A small image denoising model, trained from scratch.
Model: 14.4M parameters, 40-pixel images, arch unet, norm groupnorm, widths [64, 128, 256, 256].
Data: trained on dashed paths with two dots that lie on the same path or on different ones, 5.8 epochs.
Rows from block 8, named by matrix and row number. Each number is 128 + 24 x the weight over the matrix's rms, rounded and kept within 0 to 255. All counts start at 0. Numbers have three digits each.
# convs0: first 3x3 conv (model.decb.0.0.convs.0.weight, 256x512x3x3), inputs 399-405, a 3x3 kernel for each
convs0.10:114158110166083142098122085152113126102120129130094107152153103140135141147129126111144180151120134145145138128106124238209184069136124097138042210143196084112085167139149196134151113141187
convs0.11:108095099110097137099095118131108127135145136119145156125134145125148149130143137138115117153129136148126153149141169148151162160130152121100110120143155097127103078115091123142119117146110
convs0.12:131174139108139168141089107090122137050087120092113149126154118107141122118130139184133136139123151127079103136134138100135178129118146186121141124088171192148129124073074107159098133128074
convs0.13:144129090163174120090115136149142168132149134081078076124121119160129106123074051133143127151148133116126152076078109070008030148106093086088136075010091049036085082088121078090087106111117
convs0.14:131163122118131157078080112138163149144155112128175134140124133156132093139136147128115110132124096104131145174116141190137120136156146136145143152134095146135083108103112118046103163094136
convs0.15:080103076182149108110145154112069078132179140122109099120130144098133128103116136137133135143149153156190144058080149111118114156138128088101157105124136107097118126160123132109206135157153
convs0.16:104154121083179133120182160145153183158162136122095143112127136151120148153121153140105114137116125122123131128089146094134133130115073125086128114113165088096120085128084110120133123125133
convs0.17:091101128115146159162132135137182158120157136108135137114144137127112119144128127144099138120120129152108144167155146113155090143075163142140189081128169139110100078185183094224217136119089
convs0.18:184153108202150134189122117159153137143121128155126126127148145126133142132151139116152113132128132115118116130093138132131130103112134132112147162130181145118158170127144187117139212164134
convs0.19:138123128145139097145123111133119151180141166153126148146129119122137132137115120113160101123135089103137119159114168125115135135109179093124121119140134118118149146112102160118108078088078
convs0.20:123147180166142126149146124116140125124139112126144111124139130126157119135134125150098126173133123153140115176098116115114141157084151137135135103098154079121093112092050096098132089089093
convs0.21:137101141110117109073092047107112151115148145131142121141125144124109123138131134091127103151139137148114137165085140191169166115116124063157101153146145102089152079100127097099077162086103
convs0.22:101114136142143146141112145098141120117150146096123129112118117125157141128128120187131118189164154172155141092089135072143159118172172132105096150148126134124111115117152136106113125110136
convs0.23:138126161119103140154138142142125132125119130154119132149134149127117140105137136098117110124116111115132104158155119169192099183189130132064107132121151107127100135066103165126073107159054
convs0.24:140110079133111118118109123175128116164142106152132114139131163133128154144121145115121160110132166100127144110121152104112154080098155116174153116149140070133154159164115141134127150152122
convs0.25:153159142078171112125115140119130108163155074167124094130112108153124117117112099122116139167129148154130124114116086135113106122105135144124133121137136121133119117125133131180141109110152
convs0.26:149105128090131163118095140165128135154103135144147128119118132124111118133127134122107152152144173138154129091088168098081080142122146088127133112094168147124195134027095192117094079072147
convs0.27:111120074103126111129157138156158114171161141128126109116119134128138135136135128150126121118126106132148134079099082103154124117159162088112123171151135179146131126135141130142117115169145
convs0.28:126128129148146157127132139122148143115142124111145138109098122109112109137126126129081137115084153105077133130124142144134163146102159128121116124160112095105081099180120112222142088202121
convs0.29:142140091128117129159144162077103134134129139131170150106084133121144127130149142153145162135151168176111143105125092092152137139153110130094129116163140136146150022093155033172162099123112
convs0.30:126091142158169126112099122116131183112165178128155134158122113156148152178156110124148129157140138154105083142136105193119060172141067130116130179053084146090059100070105127082070127130064
convs0.31:140126128110163083133147115130112102153135138083067107154125141139128124105086084167148134138141128175102159147108145104016077160134158114132126050062087114027122066130051068052047168072096
convs0.32:134136130115155166092105171145179121126117150124166170115169135056122063046223050120086118172087102189104122109162125186183124098197097111142134137149097144227132099123125156128117136129135
convs0.33:126125114173094097169078106133101139129101134100103127143148145130132132130150118128143117133107134142115185121140209092115178111117133145063154156100172157132138174069133202045157176090091
convs0.34:147121139129113086148100076117121123111116103090117120149149134147130140154158149140135141148137140159158140158168199126154165121146163172157151176133156138100158095124074083106078076101115
convs0.35:122121138102103145160110154138124139103126168118133155094126147081107135098121142131143113122153139109131150098112186098134159073107105141140138164139146130106117105113168100136138120145182
convs0.36:143147116135123120116113093120139106117106116095108134118104108158125115135155152120121087125089131131126114122148133146160128077138208103102125148173154151188159099154126168175171092157168
convs0.37:143169114081105155156117125109123116093129159128119115139122131108105091155128114108121089125124097129145140122096152109168140093097067149136101131152198124164123141186111102134135130146166
convs0.38:095071071058098122121128126074096094150178183146156187090112124118122117145140120125107085149133125126164101224218135170149155116147138134115125120159160100190173050056140111099108072115119
convs0.39:165116127067125072103127152128122124108127122148183174133117112136140142123151154126135144153105124127066137096152119110148107136111152168128166110126163121155105155090168132072141107117104
convs0.40:102102110148155105081093136109109126141134123113129120122109141143128130154148146133147133136147125136103139200153124128147124121112069152141104164132209140123144100137089153132140090178145
convs0.41:086116117124135119121119099118105121129136118115109098108100121131119104137123126127145140143132115129143147164167214148109224164127162142134112110128163126136180184089125117171150107134087
convs0.42:107107102158105101173087121093106113130132114125126141098111143139164145122148134117126164134141150119132126119142169122171164150177169138102061130134134184184145134165155164126100161161154
convs0.43:153174146141157167158124177097141130120158119111151132098124134106102122123104105157154114181143131161155129154124165154124153139128124143155092118197058130177113055148128061160132038177110
convs0.44:080111100144127114125085111124105074128137118143148118093124117106148145115110123093127088117105093120092111107119147084158204110130185133078076122163155139119155177158107118113116162101113
convs0.45:049110091095090158051072153156111114153093089145096069125140141129134106137118106099107128095111152077126136146125150124109150112105111102157195125166184071119187102151172105134114065144123
convs0.46:136133122144122118174110151108127130117130112149147156138120146128119127139148148119132081139114070075112085187168162151153143122146139104129141175099203180093207165145123181108114174053179
convs0.47:178163161137133111106126094136113110123114112123147129164130119161151130154137146135126106138114105155168124114127153150158185102124148143138082128162132135131174151146116114161093082089121
convs0.48:171152135140121131138148144134150136133143131118135145124114127127121121134132133122132122151156144133131136179233206119122151122107127135150134139171176142118159087101093148131113149168142
convs0.49:100101069081121112115075084113079089133135122127122142107081104117125130157146128121133116137144114146148122093129078151134137163159159081117077126100086120104148160129122090085105097073077
convs0.50:119123141105136145116131125145140135186187162154150144131129142136135146118121127162147119164159142142156139093093091135131142118134136094092089137151173112150160098102117134133144104146137
convs0.51:139102118159060161074154102139139111144163126156127096108134121156145127136131129149107099154146110183119090168153163150132103146100135137148094155152139170108180189137153140177122131174155
convs0.52:120113131144161122102159097079119124099080113129089100161144136126167157146149153145138117129151099098132109096123093125168151111120146102100124137137159140147175116139134105144138120114206
convs0.53:116106104089060071073078082134119109115115093157197161118159135107131116128153145141162123108116103144120097155188232078118131135073103158208153061115165079028174134175083094132130092110204
convs0.54:089167175116184146082071094094123105131141130119114127119124129136129125148137147109155119123136113127110177149107131155141166119124148074135073140124180159123124190255157081135159104136150
convs0.55:062127197113151146062108088138144135102114122073079106130120133141128151125131129102090097134126130109092110127153149138158160168177104121145105147131128106137160074146083086123182132134136
convs0.56:141136127119119133122103104123106083113092083164148127109126138131125129117123115097101116137133152136152145160148134152163163117143106157146151179152150116140183126159163116110153108105120
convs0.57:151172121093137073132143082135123119119141113173174163149157136133119125139132128134166138146160141149150132158181133095098090134140157053151191154099153115113195127151116131091141182102182
convs0.58:098109114114117082094125158150069114119120112114153170120121126117116120113113134160149149135135127142149136140141120128131119086167177138086170117159083140231194209130255159168142107172111
convs0.59:105095107144141143157164198154144147090115130084125124161136097131128117127117114115135142114101099133111118087080060125131134186131142094124115105139113132151138127115142106130144070119135
convs0.60:172158184124155141094104106165151152149169122110104102144128146126121122125122139137128149097099127108117115175219190123113084139153123147174150148114126148138158142173172119107074151181185
convs0.61:096090090098127110105226136145134106114095110144131126130151139115123129108172119111149129124110115128121133107040072177175045115169074129068072147083088146175056172152087159107125126110120
convs0.62:133110108163102116173140142144134128139121170176167126151098096137145255153127091157148095115186118125140137119207255133138145123152106101132161102152206116103102116158168134117133124128107
convs0.63:121123147130118070155147132179163154100060101162123122107168135118158117159177156167165173165145156134127144170134139221154136146142136119167150111178207157148153122137095097106142146196169
convs0.64:105086111121135114073092106132120133134127153091127108149135117123150168152131094095095141138160118120130145151176116066092128153141160142133076156168163160142145080124152098136116105156167
convs0.65:123150167085176208126104129171152129119117108113116092142108102102121103162138121133138116134110109120090100100151142162142143147125109157220128137112115130147111127160120134127128124140165
convs0.66:142166152119137101124117105126147139123146156133150153124130131138133135136137131111118178084120154124134143164118123099143136103094123110069090109109100131110117116145141146146129124143089
convs0.67:143118148095162109083164164126132106137130122133115069108132140126128137114130127136158113123158134118104131154128085112204162151091127149122111093217099119203071129174190062153164164201107
convs0.68:145177148175181122150151101164149152191158153159159158137139138127126140132139141143103127117123127118158124208154110145212111096151112110105090089172095154125094115096097138067101125033097
convs0.69:106153130125120107109159127102099102142144155129138148110115155125125125139129138138112113141124103142127097157177138136146089133158107103076066104103111091078157138138090133134119113120121
convs0.70:081146168100096113066148126142119106130103107128132141135130113126115128135145151117124146125143124120117134143095137113133114133095124118124085100126122081095127195139069095130117102073102
convs0.71:069152117110133073153130067115132054116137117108118120135160134143132129133125142159159143133128175125142118157122106146153162152123148159115139153130145121130155161107112144154151136179146
convs0.72:184144124171172143118144107135115127118095103141122135130128129128129125110124114118129112105139142090123143109105146130135177120133191122151174127179177112208191192151077193155089201131097
convs0.73:129151181149121176080132151100124144104170130155146116125154106122148152104111121132136103106129101133154126132125160137177174134109144140149106155196133126151160081154189096126119078099039
convs0.74:078150151114159086135125131095085092114122108129110122131113146093122113119126147119183145115139128122147118096141120128171185127154199133080129128169189150149145143106110097139183063096145
convs0.75:100130141093113109140137146170185188108134142109116107138132120131138102122119114118087102119123128140129144096110164111167162136100115120097061122112091143114128081106078136167118147155133
convs0.76:127104158156133162110099092173153129171153126156130147108112117143150142137152141126135123144178134101130111119127152093157140109131097123124146138111142130160143114128118081122124103100124
convs0.77:125101110120091097095085103116081127092122142110112132107137121135123106131126116145135098118115104144125089137151168137163137146139095129087166129135164084134118088062080127114118119150069
convs0.78:120139143064149162077122148132146144137158139131127142129124129146127110147123100126142105123131130138136154112144219144118140146158107135153123147210125143161112139075121204131098160105115
convs0.79:132201208108117170163144173111094088170130133132125117131118139142123133121130137149133142163118129166124161128118106146142109108104074165143126132082085117107134167166130170149103157121088
convs0.80:124123124103109142120087125108121097108128113130115134117119124124084081117119124114095116129100101151109140139121112114142120141127104117129120136140150175157115087150124144105063153122095
convs0.81:135159155129152144125131122112128130125140130120126114106118123127133126108102124142122110122134108115136106116123121135145129123148135124088086121131090110124093159112130143116128135104102
convs0.82:151159157126102131132165162126136121115112117144155122149161139124120116134122141138097120132092138153114151079066069146178217147121142154167109129103169077255113113224008128084167135241062
convs0.83:133110093125127128096144123140138136160142126149123152145124118129119131128129124158123140121129116143125126191189139136168138127148117128139136137136186136145183139142098101144115115105110
convs0.84:134099125128121138151126179157122114163117114144125133146138116126113086130119120142120072120119095124123123121149102131163140099199094176138083151131106207116087162069072149114068097130098
convs0.85:120119115091085128120127146154150105128124103149156146132155161155152124125117119146156145154127116150118131142153132098073073081105098138129199113063058108143134073083121144164122087161096
convs0.86:138125082102143122085101079146131131122126113142133099126110127154126118149128138132130129163127122163107117100162141179122169089133089117145102097124129055110232089113046111151066084105167
convs0.87:167124111150116096118098089162133128144119110136113095143141136145122109127119104116128127127121118113106099164144114163132134150105125127143115138181165104140152162159161179191164137119132
convs0.88:113128116119121133093123150131147173127137152139140181112130150136138127116144145113141154109139133133138133145030078159102103152153166124065120152134155136110114108087057108117110118116153
convs0.89:086083096083085103080080146162160162152150176132146165163128118130120117141140122141153134129159137146147156143130128138160116151158170118136135130117120111149124094070061091103055107090107
convs0.90:103127146113129119131078126126135136141092118142110129129117131139135138131137103126117102159132123130106098190158086161140110070079158113113126138130119153083117141156092147213108124158143
convs0.91:117104112122103094101098095103118119104129124131113138122126123156140129149137137156116118133121114156128120187156119160136121160146106150144063145157085123135123103163171046152122102153136
convs0.92:158107152147150167153091113123136139157148176139128130119107135145131120113108130143147173128123139117115126192130107210135158153154178180140130154140078122140147154162153154145119099076081
convs0.93:170108092171131115093106137130180128139150101122113085147126153141113127114107128111118117129120122134107117106123160112147167151150115092148201135148144131120060052131119109089100134106067
convs0.94:121168105131158077141166124146145141145155161144160134137144116127139121136117119107118158097118129111112137117145109090107112100122101098125135115106172136105105165164126156161133158120137
convs0.95:168122078153167114086123096120120081111096088128114107142150168135155151127146154117125122117142112076132123106102084149168129129135151053093114078104076069100106145060098199078092178099130
convs0.96:143133114129125139101116130112121114128148127156153155142108151149123125130110098160153114143128072123113119198141139157135108117135132151105105161123118167173062124146152162166138180160096
convs0.97:096095164114182118108187102103136112138144116142160138103113107136134105127138119130162124107166178123237167117198112106153137112101134144123130088141153117121134122103077175070203073110059
convs0.98:120118122094106118161097106163130126148108121125106102125114142128111110120132122102125122112102113123087122110083110132113174137126145094069119148074157147127181173112117196086055169100052
convs0.99:092117101104137135091066155146174106164145118155160129127138139114131135119132137118131128117127142107096105084106134090111139102085126153156140089136144107118179146018101105107142124183091
convs0.100:180102073142109095136085071144127132123096123146146137142163134138109091150156128159156128131138139164107127095138125127120089185064108081077117075131109128106144078094154115112095128106118
convs0.101:087128125089086101138128170162161110138118147130115108127140115137133121125113130115137138135145109123136109147129155089143143106102133142135163133160103164158179171179125140166128113168147
convs0.102:089106089119101058068151098115112112127126126141181168125118120147141126144153137106137136125155132122149116161187199088147074113175135111087130138102125109149082113171146139134124157135096
convs0.103:144133080118147149098128138117091118111091130125117119127117106110099102101093114148152123121131153119117185123145181163143171149117136109130083096116108154196094128155113201215141186209135
convs0.104:119125105153179115151158102130120125153108134148151141139118132130136108135133113149125139110152139119155132098146111105253131109089170081125139089135091149170103126114170163177119193098132
convs0.105:103133129114086098153141139153092090133132121121126153135161138120131116131139139141106114122118131129139114157117129149114114143100149146112177144129064144099223162151186115124146113128131
convs0.106:174140122159168151113108124150112119168150128100109122088103107137134120106115118145118120152144141108135135136108151108119122096123138160140150109164129109107118124092112182154144142110112
convs0.107:106075122157088141155091157087129147074107145188154151074075138105116164145137131115069135122092123117080122068112154062103157080116120093092169152169207095161180151106113185156124187148126
convs0.108:130132116169129147098123128108135134158126119123138164133137145161152136124119116147131130113128133087103124104121118095162101083104086169129144171161128099118102126162148164121107141104148
convs0.109:173121197114130118128144148130124117123153136156163137130123140119140126099106118130143123166099099117123138135087139100155102135164095070132103120147179073125182170110097141149175124201162
convs0.110:145124147143153165142127132105118091128112089158129112123105111148135104143135128128142127122139139165164148098120104089110091181158150120151106104105105117128112099144098111110080098106097
convs0.111:143166140097130078144164180133138133125139104158132131134110115098107122119108111131137133125117116115089111128150156126116148059068096181188140134101148196177125174134182172151175165125141
convs0.112:107132130125136150095148073154128127117124083102119092137141151151148137116134167121165133114115131159160133057056155094091114227166076128098123112104112096103080080103171105156151138119097
convs0.113:091112161080172203124126147120137145122156134117134103140154148105115129109125119132105078145143104143155126140153154134149154115121124106156113167155118116117107045178072126159133121129089
convs0.114:137103140122089131113109095161133134144126137112092109132117146146113126119130142151168139104136112162164120167115157158125108164120137111137124191122083113122077145223169204098124176138150
convs0.115:112153152076139132134131105131099135135113138143124146137131112142164136150163152139123127139143110123123110128139182106130165093104140099097105076103076141104150153109153135132146164122152
convs0.116:143113143135116108109087139106126092102089119077086094118127151140130136152134149132129131149113151142100166156159132085112160129137228138090096098135155086114113092120087127115123128158125
convs0.117:154145164163139110148108084123146141083117135118140111132110116134127110134119107143152147128135146135108122209179127130153114125109086197153147107136075098092103143108077118183104183188138
convs0.118:119112063148109127172072146133103124126147124111118096139139133115129138117126135136133111124159132145155138052114090168119107132127132100133114137107151120072174141128119146133155121129184
convs0.119:133128133107133117167151130111128109139131120125131155101127107119120130132154132118123156140128163143106137129091132149098099155130096138121150131089125153122149139153119109156122112144145
convs0.120:122097116127144120112176105129126112147127121138142156138134112134133137126140141124153146128152126137153159161166115135169180144130121129141140119108107088136192081166131138142109102138158
convs0.121:119125138082121126137115135154140125146132172125137137123154154135129120104149201097121118132127135088163087066103131079149165149149158143119109085134102104104193139128141118139174136134144
convs0.122:090108112130175137133151123182199160127122138101124132121104128104123132137121107124124130119141145120124108086117114171101142126145159103137131150122140100125113156106097151121137162157119
convs0.123:153121101159112054113151165137078133138165179123096067083122115109161109136133127105139120099119101133144142144183180131119121091145113120117117124112101092049108153172129158164136153135121
convs0.124:085108083081123076085160060126134144116104093181132117091128141123095109122109113101119112136121105111118096111126174142153125147171153084118176126097146115110108079087126081093224108099138
convs0.125:148147096161121119127091098153136157144148136114123117143119129144120103117129115101105113109111140135117125096079086091105119140134175139142150126135161122127128105130115164168137164163167
convs0.126:113125131120095132111093146140133125146126095155151118117105134141117139157145136095101108116102101147121113141113123151150105111130121105141125124126098097091055148127155146124113146127128
convs0.127:065139086089068071100108126116110122146120122102115109125122121107116137114120132140134115099106089082126083139155123116168092099123065128104137116138151115113149122123174158102156137118155
convs0.128:173166176182120115110132099105134161082096119150155159136134131098118145123134142165136128149131117155130144208182208137178216081105082092109117094128173105136191125139105097116138045133133
convs0.129:109123133133138135142115145130122137120137143134153176142146110110102115108234096101135146111108132126115108111130101099108086127110100099130120106135071166178096065113051149160144149110136
convs0.130:079112127170189136137129135131125126130163147119127119111085128106139115118111125128126140126130094085110124163183105137079049082068137120103103202140157184145135143138149122108104158104195
convs0.131:136121098124133121160187122194173133141117089147117112137121136135098134110124143122151153140173171125104144133108134153179125136170104134144108130111112141119107110138106119090061160093121
convs0.132:122108122129125125135100112114099107129123108147117109152132153099100150113114255163122115137132147102194115140114076111240247118083174123114144085157098128193174081119157142147157094086115
convs0.133:094120130128132119124110103136119112103108092119123116103121126126117126121123132162152159168163123167162127179137143164163158138134132107140164111162169074119160122132139114159133118153169
convs0.134:187121118109095157115120114117099134114124149125106121132133114123126137117123145151129137155111143186136134121134155095086173179139145072138110086122070153153142210121146139184082130147132
convs0.135:127124096093160111112149128141148144148159128164146153182163139131145136117131125109126138124150129107149118137156204136150190116120173116115114147120109110105118104121095139105102156104110
convs0.136:071093131109098140097100108121130138142189174169184155109116119116101106141132140104109114110117144147098154160150160092089083093126119106135150120116136103096108110160091075121108090118117
convs0.137:083147127085115144109131142144128111126125111124148102147140162124131132132135128142139162125138144123147136113112168102125190110151143087119157160155178132130175100115157102115115082166125
convs0.138:165067069148116137132098131141145123132155119151134089157156138135093142151114123125111115125102141169104148147175133141120118119074118161117095076125158105116194136066148076123132066148128
convs0.139:103131126071151172095176108142143129132126132127136114138119132111131140129130113131130110117143111130121128125121104106117103139152091081117098088106120164162158133129118033141177120136225
convs0.140:160145135127115122130141114119121116111118105085115116144137126147148144127122157137132113138155110145128107194199137147159141148192190114137141139159109149140152111139143128122135121108121
convs0.141:068061064167134119157167133112131125131132148124126138091115118108119119110118147124155139122162124131122133117127167070121164114134153118150105151168199190088124113105133152154151121114149
convs0.142:143094125143118149084048113110089104080110106114132159118118144153162129129129124140137131141131087150148098096143102103099131119123133174132165134120159120103112101124196134094125047093176
convs0.143:138123131161125119147184103114098094113139124139126150117091114134137166122148128144167131103115102122112094185159145164133088114123079109116196140129071122207212154185255088091072045202159
convs0.144:148178132101120133115169077140123135076101081189170157129144148141148140150122138105101115094141135132102124117162165110098091090171145144165103087068142118224106127136107138161135135154118
convs0.145:110118093066135091074178115096134168083165130124178177119127113139134111126135127178141109150105101135121105115164108121122131098118120106182090108134099156159075035163150070168057054168136
convs0.146:161175170136100132154146119109114111135158142158146097119146135122115129121136126133119125126126131127124138105127131127128138112093104178141151141120154147186123147155120097151152166147170
convs0.147:110171104113106152129102087145167181126093121133101134132125110130124118150128122149134140132145143098158094103131112144123094119131116096049116090079151104095117166051190107052218090073103
convs0.148:149175137120065074134187122148155133128127131126146123088109103113115115126102108146119113109131114120132137104113068104158113155148141096148126126115111092127240143173229091090082149116163
convs0.149:194121157152122136171106114093110161101165160120139163120134150113130157123121144134133143139156145140166145115159112159173175152199154132101048206086051164149088186117062128128122188108086
convs0.150:107158143142169151127153148152149129150146117184188173164130144135117117142118135125115149131132111152142096175182133139135130168125079134094107106153126131118086193050124108090103127081084
convs0.151:123120105169164116137134139118097093135131129087110100075079081099115129116142150132149146115141118155141133123135098150146156185135127124111111107133166134114150093128121109137128122129158
convs0.152:127114090146124105142144126120130125133134086124117079117131142125143120116100094143118144171144144172154167143167147177166147178159139152142098164134130131120140089119112105116105121107130
convs0.153:128094115171139147150141132091127104108115139136132123132138105112132135123162148151145167117103133111133152114075089148115149110077125097124121173175159095104155183189161113122112088078069
convs0.154:120141146136152135165142182104144099123122123107123120129136125100096077110116122131114111126094135117120124126129117156123094127107160156160151111134101137128117128101159118133132119126150
convs0.155:114107178154140179085111129141118140113090102117110115116120110127115101145148155123126122120127109164114124099134143123110124143143180107104174169121115153143124123164148182119082124123137
convs0.156:113144121110088119100109131140125149125105136105120144137132136150096114121120119158159130159131106151170157134161181133180146183205202107183127129120150142138117120152102168125129125128157
convs0.157:103050060121156143075135060109131137073070064119108089114120116121086095124128120108112111121141120129105116082097079136150109136181155118148149117109151093085100094191125174152108151137119
convs0.158:104092160120078098144099157151118123145146106091113123092090091143169175128111126149112110135129107128118103094144122097098110122108096059122111129119126134115105175129118100153093120097112
convs0.159:090111139096118111140177124134148125172137128093080101129103091122113115108126131106137138117126152104101118100108079112120079172128130140145107116121106115096130149192128111136098144122092
convs0.160:158170161118166120162185134135139175105115192142130146107118141123134154133129142107134152115120139114151130118139160152162144080123105087103094079116177128136122136165055105123185142086150
convs0.161:103106125138163154145145125168145149141093098156120090122124139122129150126125137133131132132139126120129109137130104139154164118156101123097149123130111091108148189119136159141149117138177
convs0.162:115134131179120129102152114115133106140150132113129096122117135132135112154157128124099128111107136122130134107086119131126098083135065086066099179113148087155120110189195122150144118160133
convs0.163:128153141150133103109120133158135132112099105172182179095121121134124157160160138135116127106126155110132147132105102138172130117185185135164176115162157141165136108111117110081106140093093
convs0.164:105169180121177178145125137130164127148152132121116131144162113121148111107105112159147125134149132162123130174153093079108123124113114074210092112123096113140177168204070071149093112154069
convs0.165:107132143126154170117116134108119135106093100132117127121113144094100119094255065111113134138109171215132142079071147193240114152143129137182141124106138150222123153155138128126109134125058
convs0.166:135068138189090111141145206179173173112107108112110097121118138112145146129148148131123147116125136111090137133134137132115107177116132086068070080125106084133097098055119122106144140135126
convs0.167:124134139115140125096111086098109133097090134132113130162147155088129088062255043113111140146096163198150119116094107213255082085247112116120156222134087162238102144155127205211103091145072
convs0.168:168144136169162157115134130146148151161166180185196194144104110133136127143157143134133148169139133168147134115112105104113080100143112119091129120151124147162144119108102158142087118152090
convs0.169:089100130124141112194179167126104108086115130119142143135170169149171171152173163145150143146143151145124172134159160144170119096168117137154148119138148128114176103171141115139132125141128
convs0.170:089136135099162147082110116108127163151124151139149130142135126141154143114136143111118130125124137159174147114185137150197109150136156181123070154166191146101100093154108132183076085126151
convs0.171:126115126112131121148102138140135140139125113105131106109117093120112247106131061120106143101186080128081140066228214065098142155087181086202076100199237130105101086164156077089148151100111
convs0.172:113141134137150160164130110119123107104095130106120116144129125141108109120227079169121152128149164158134145145160162185187130102167153114164137176140072085149113069097142108163095134154136
convs0.173:109060144071114096056119146113113128137116152151170186145123132137132138130134115124110103154109123131098102094109106135124189098096184086149054102180128093208130048187085128161121133176091
convs0.174:108081114160073153155143109120102102090101089129153191112149106146092095130128244156097136127120129100157123129136109106164187070107168127116162112136113124137244167111103120196142133105102
convs0.175:128117136141152087149202106151140113108177132139144110115098140153175073129096129090140132153131125118119127129208074134202107097202161155131115156175105135144090158224150136194117152188133
convs0.176:161104109125122108211147170138087118115132145128134129122116136132157153143124107132149111120148129126087095111145149131141138155136136163134130113135135122144107150117139150179159106108119
convs0.177:208113100157121084085142081126106099109087085148160135128116089121120106114132135146126096119111129164095100147115194111109089089125144169155219107098139073091084093119149169148186069191089
convs0.178:116149169136128160112121158114088117082080083112118105126110123119110145118127112117106127120129143112115138166148164119100125145140108123121151116130126119101136101142141075120094096102113
convs0.179:156096097144103131135120115137158108152136118162163139147133122100126108139136136168126152168142111138170107174105150203127126191163086144198170157186116122147133128159154138133142089067103
convs0.180:151159134160164120118126152143122102133117102141121131128133148135132131157136112108126135151150137137139139167134152185174163135104159099099127134130160150130113127104108140087099155147132
convs0.181:179141108095136109117137084122125118152125132153163155137128128125101106136124110141151121132163131141154116063114125139101124089124103154110127105125194125194115145135158154142130075122146
convs0.182:135139129093121137145112137121144129127161081123144153167144144110117150158247088093102094081136091166101127095101150222206092125147116098118116124122092179179108103136132126154133149095105
convs0.183:117150153143165134145172143126138127128132104121086120124142135117115118117119224145134122114128105136171117125094117109117136105121130158154129126162145101125131130155167107142130083154092
convs0.184:108154113152117124109080074140131131114090072144127097125120126120140140153142123111121153125139151142149122140159143152186140111213094104129171136176152133100149199154149147150155128081111
convs0.185:141070122145098152149156161138106132122107119133125135123138140139120131145139148141099156126107151089077104147211106138152087111157094146135154109191081071194073089119101138147063133112064
convs0.186:163185128136190099099105126141127149141108128151116138130114120139118099127109122108148134123138148119151154171159165147191155130155161138099197176061174145096099095129121225144200224080225
convs0.187:169111098130106112131093176134133123098121107132156121146142150141146130148153134118118107151111121159119143090121131167125118159108185146146166107125190161087095095155069099150140089142152
convs0.188:146135065142144096130162109151115113135127130146117104129121120151137163127143122101111111152133141142149108115128121200146175140142153134110168172150172184170155114148132176103138126133118
convs0.189:079063096106143109162156129148145152168163137135126148127121128126118117118143125135130149147123134129134111136133143148143098111120116105114147149132147143156141110149129112146143180130138
convs0.190:151142136113090135139181133086096144139124092109117128124149128116129119120139140162146140133143111146146116128196150104126086153177087100130115117133129090095141168196122113152098124132137
convs0.191:150134172127165145151103143111109130097113146116165156141117106116113140110136125159129144152132125158114122160122097153131134168145150142172071139147116158144120122194125131157131164171197
convs0.192:079093072109133097062116097134121118158125122102114112149124110142127117142132129103088132104131165147144155127140102071140147123183189173137142101103125107118102152133164154149143134113145
convs0.193:158154152104149145145143121105094080138112070124129114132118122130146131137123113088096102085121114094105114103115119144133123102126113103121082065101109087115110122111121142149180147094141
convs0.194:117129155129131150112094120126118124139088089147133118141130113126140120135131146126127132121091127119124117117120118130135129105124217139096110093111106101146141101048058153120092083149111
convs0.195:188114106144135077212123090146135117138114139129142136124122132140140111120147142133123115126139109123160109093141160161147143185143063122093187091134073204081198117119167158126087195130078
convs0.196:113090119107137117145160084147137127135140170109112122154173132150152142110104115108135135105140111124145135154147142096127149156098087140124098086126146143053185189111114100102101111069089
convs0.197:107122117067143135122148124149130133185162141125124134141134160130153152154123159122120147094099131113090108109159161105087139092137076093207115160200061098117094096136150200177086108128099
convs0.198:137136149117180148075130120131148164132133122107105086168153126138127130140147149127156156118132150088131138121164171131164142158218148112109097118099087091143087082097086130120108106086103
convs0.199:092080172196167204142110147138124143122126136154138188145147124122140131134143154132103096153127125137140130166166150126174156121153141169151110173173129156144101104126136150175159149157113
convs0.200:087148071121140180112129150121104118132101092124096085110120169084114157130137145125114122107147126127130167112232156125170169126138114159192155091129170107119116151106096127101075117111083
convs0.201:154142128150141166161166173130138125130105106133109104110139140128147138128135140133134138118127137133146135142144119106142145127144163145135106120127109113118095167159147155137120120142119
convs0.202:115140122114146133103165146130141124129160151149153161144116098130146135121120110100116147113131146131129153093124133158150139105119100149136134147160141133136094134144147119109109064093091
convs0.203:075127152050117173071125179140142133156144140133166172127128161147146137135146138123144143136132140104151146157096165118093159110119057094143141094169103071114179201144092119138075097159075
convs0.204:133117157140126187139180156127107079114138104129110131134142134152106087148133130136139164108115151096129149115103142120129182176197183134145115159088085110180134170166120123144173155136136
convs0.205:079229118116122099117141097125129110146118115122078098120146162154154144138131127130100115147129115143125110148079194138144084111139133117130199107176190117144106173139105082179192107133149
convs0.206:047122147156121104094073135111113084103139130111134133135123118126118120136117119124111144112130137110135149111077070142084113152124190129118098127098106124099116130145129095132088046090090
convs0.207:123109159190171186131144132096157158099116169140110135136151158133151152129155170128155157152121100134115098130140181095151139125162118147148108118147147116179142064094138136091137126166165